From a checkpoint of a small segmentation model.
Model: 3.25M parameters, 48-pixel images, encoder arch vit, encoder norm rmsnorm, encoder activation star_relu, encoder patch size [8, 8], encoder layers 6, decoder norm groupnorm, decoder activation relu, decoder widths [48, 96, 96, 96].
Rows from block 3 of the decoder of a small segmentation model, named by matrix and row number. Rows with one number belong to one channel. Each number is 128 + 32 x the weight over its row's rms, rounded and kept within 0 to 255. All counts start at 0. Numbers have three digits each. After the name is the row's rms in percent of the matrix's.
After each channel's rows are labels from the 100 images, of 14976, where the channel reaches its highest value: "top examples" is what is common among them. Only what is clearly more common there than usual is listed. The data: rendered made-up planets.
# convs0: first 3x3 conv (decoder.decb.0.1.convs.0.weight, 96x96x3x3, each kernel summed), inputs 0-95
# convs1: second 3x3 conv (decoder.decb.0.1.convs.1.weight, 96x96x3x3, transposed, each kernel summed), outputs 0-95

convs0.76 097:161121126135117131154100126156110111139115089116075092123132096068131174146117114120167133133100135120067184080140130095143200137170137099112147102137129122126124052140102104108099141149123112136125209126071144137106133129139084089111136127072052090150206128030120085103140098183112134100
convs1.76 091:234102161128135146125096128148120101127129144164150145109126117128163147075126188145103187118168130100128101149084124111146150138169151124127090114141094151114100173193159094163143065105100208110112094186126138108168095130161117163152154091178140152114096137157138172188056088123124129164
top examples: moons: one

convs0.85 091:118088142119127128154144083165160150104084100122078080116119039143161109119083115164081125153146157127150139151148132051136093114128144110119114148198122170115136117133110086102145221160105113119154125112068095111121120095096131129102030155113054093131122084134176131144165086145125140121
convs1.85 099:046146115108153156096122101080046144221148126131104166129130143171165134129091198106155133142161165084146138084139073179099139127165090147130067048185133092164102166149158163131139089083105150145150141115147157182117142152127148124146134132165110141134131179150124141139142099140112147128
top examples: ocean world

convs0.34 146:128124127157131134138114112117121113137151118177128119088108146126100118198120123138124139000143198164118133135131143150128136147157138093116141191142122141132102101146143118161116127113109118140104110162108138127124138124156140157108121118128142093034127139146138157144139140111159153122
convs1.34 105:115145131124154164161157127155098131118076089142170118143159133170163145054116121122107104236137029077136117090110151129179158169099156157111136178126125153093131125101113126085082122123131119111128110079112109129085129120131135104125148160150131117091171119151137120168083101181080041167
top examples: moons: zero

convs0.19 102:067113074135142111121132105096077140136135147088114091126135056153165176123183142156084095114170122144117143103088138114104071141115135097090079116138176123086157147129138126188137188089093160121066145191128145093089123114157185141163085100102144087173141114171067110125123134120079140176
convs1.19 092:141105092119085157206136108158144135078116133145145093153118132100111114131068113114141147186090121098109125165131108136147143107154166141168157168163098106202092123156107149144139057118117173076139048084090116131182171166137057109087150099150079158106136140121151093158131123155123056124
top examples: rings; moons: zero

convs0.52 094:152121144151090107107156136107103156115100158203134138136149136076144164110089087086102068154127152115086128183131134125170093074140108068152114139163123130098138103088170113133128122177184203116102132143125156143127110151124155122053141162142115106133182140051103091189062108127114141068
convs1.52 097:101149099083151125159134195126116116109139116052119073130149154177145034150174141168133164145100125141133114105096109091103121171106116148185132140131118100163115132112082114110143189063092116127091103133112171135108146054099118160152110130130133184165075173092160163131185140092138169161
top examples: rings; moons: zero; lava world

convs0.45 131:110134157114097157187171123073000134136128103115121156125128143136090096149146096114099094107146075166158110128089165132082128130118147162133096174118113144136182154102152120148140110178131160122046150166122151177162123161116136154137113152101122169136140099119103144140137135199140185172
convs1.45 111:130085098112160161072109125121217114126097207173148109142141148120130153144147148131174153147131188090149155102106134100121165162128158086173181085114160094119110146129125149139098168059092099177127103052125108064137081071126126113076164087134118092144161139154137103138134086093122128108
top examples: moons: one; banded gas giant

convs0.37 096:077133106119124053119168105151127105075122143201117125081190054093148082115078098105107097112085103156184099148163106199135118154142110126139121205106122112145149173080171156113104149172120119143182106138127109150121136058107141088112078083127102118136145119112151142117081148121114153100
convs1.37 097:154122182061157163075071181129099159165111161065174175150127178124107135115195136160127139180121155101121136146094120092115126118103136126147118168085112103145129142084090135127134113149177114175103189131077163065160118157130164139088127160148153152124106110146105136182180101149189079141
top examples: moons: zero; rings

convs0.1 093:117109128107088058117157130049121187180110151129128129114089124125099168102143112132119095218125089110059110133125173097143131154095106064141129100147132154169107146155174065075143104127114122102129092158088119112119154111088089103172134144170128186161140104079156152179074146120115114089
convs1.1 088:147137133116180189093086086155164106122141113118094146122124148071142040125113152148136116097137160126164106105138126086063039073115118148067115161145124063067136095192058097156129113145129168155160144138143101119177119114109211097129132136104117110129124164135136134094132109123144093141
top examples: gibbous

convs0.18 081:103165114161168147158192099104139085127136151117145123084086104099050115135143183142127154104159159117152172141114144121117092139133133083083103042102126144173073129111056104073193107063113144167101126145061180133130112127137120080116117139101157147127177131129168149131113162173101107140
convs1.18 087:156167084096108110129133126176078155186164090146136101149128139116162160091112137115125127124093122135069043120136100163195116110156114135149143171134133084085140094082161148136092067161086095126158088162102043128116139072155121119109155124119118111121102146180123196119149129056121076138
top examples: glowing rim

convs0.82 125:131149189149087097140116119149059144167140112149122121129113125167183114177037141137096157089084189189098081140075077107102144067153131112113149183134114110111163117115165131139176131150145162161090179142059123180127148127116120156098132137095104142098120104125087148137161128091112166178
convs1.82 111:101131079125142180089130131143142109061132153106118163114166135105032105126188126099166133130198116062184153107111199145138143174138156165109132114141104163140127131110085148140101144106108105093185125088204138072111078101107125066135120109138137122091139130147132110076118107096134153076
top examples: moons: zero

convs0.35 125:135133148118179124095070147160255101145109137134082107112090156092130152154066106105077115095174135151126102140101184180150093145104176154102101083129127172140147126104153137149126107144124124140131142147095148102169126136176130124132106113164137154066133158108118162134124117131136085013
convs1.35 087:147195125154139164204135137103072146108116105135118156145145100188145088087080185132155143090177116168115189129191105066117101070172076124129170155109114141119140097128088080098162135095133173122156078117158101166149103169152101095186117129070128123113080132142131138137154136149118095121
top examples: moons: zero; lava world

convs0.2 097:106117121116126093113105153099132128180151160151156138109127094082145120075116113098135179157142137135074124141115178064114147163165126118159139113100141139134151152058142057089083094148077087091081126107094116104104139187139172082161109132169075142166174166072172118183057108098106134133
convs1.2 093:206134102148142095150108108208154148118133100099093104138125119161097114147159172122151046170184159086141073130111070128110155079102131139083115114116151136115198087136111147148150084134128158182179097162164125104133105096084152136095122149145187094113083135183089151115147104113104143085
top examples: lava world

convs0.77 130:131161167150155137137129122166081177126154094116103112127033104127058109146142144138149114111091147187150135137100045106159121094108119085118149003112124131096125154126115117117146133109107124113093106191130116150175151146141144133136136140095119106015114128138125152187120165122110127127
convs1.77 107:144143100156092104136119132093162151120099176126152105157163152141118122071101105122109152094140109151117128122143174135190103149112107162169146190100099115170112073128117192167101146150109151086148192112168155139114121171095173143177146097058215132142064074091162164080090133126152124141
top examples: moons: zero; rings

convs0.44 112:156157140116148131127207148184007098159108151156119136114138160117165127155185134140102128194120138098111108106141138163152126175067121133113174080119134148164160178130181111197151173135133111152077135132092108142156130165103102106120115149121162087113146078080125137121150106089129164181
convs1.44 104:131133093149099147143119109093203126121161114101144129163121070130118107105066127130141162092147111105140129137142126101081164082153139124140119240145114102106096097167067093088128108079127150172141148141170167086126126076073166184106162115115116126169108152208114088136130173132126190118
top examples: moons: one

convs0.71 132:127129106129155171144135028084238137116138112148123151147136144079119108125177126145149118013195165156142154159090142122148114173110121154118133102200155143148107149117161144145135157111113119118142118131157110136129151108116172142160114152153127129088130107112094124116121173125064121044
convs1.71 119:129149162131129117089133161208000139133158107139130138121142124143129126097100130107095157197081069094094123127108115197120131159206128148125147235082099120140094099124150135107111107103172138153137146105099151108145101133143113102119141138106129122112132126134167153124146095105156099199
top examples: moons: zero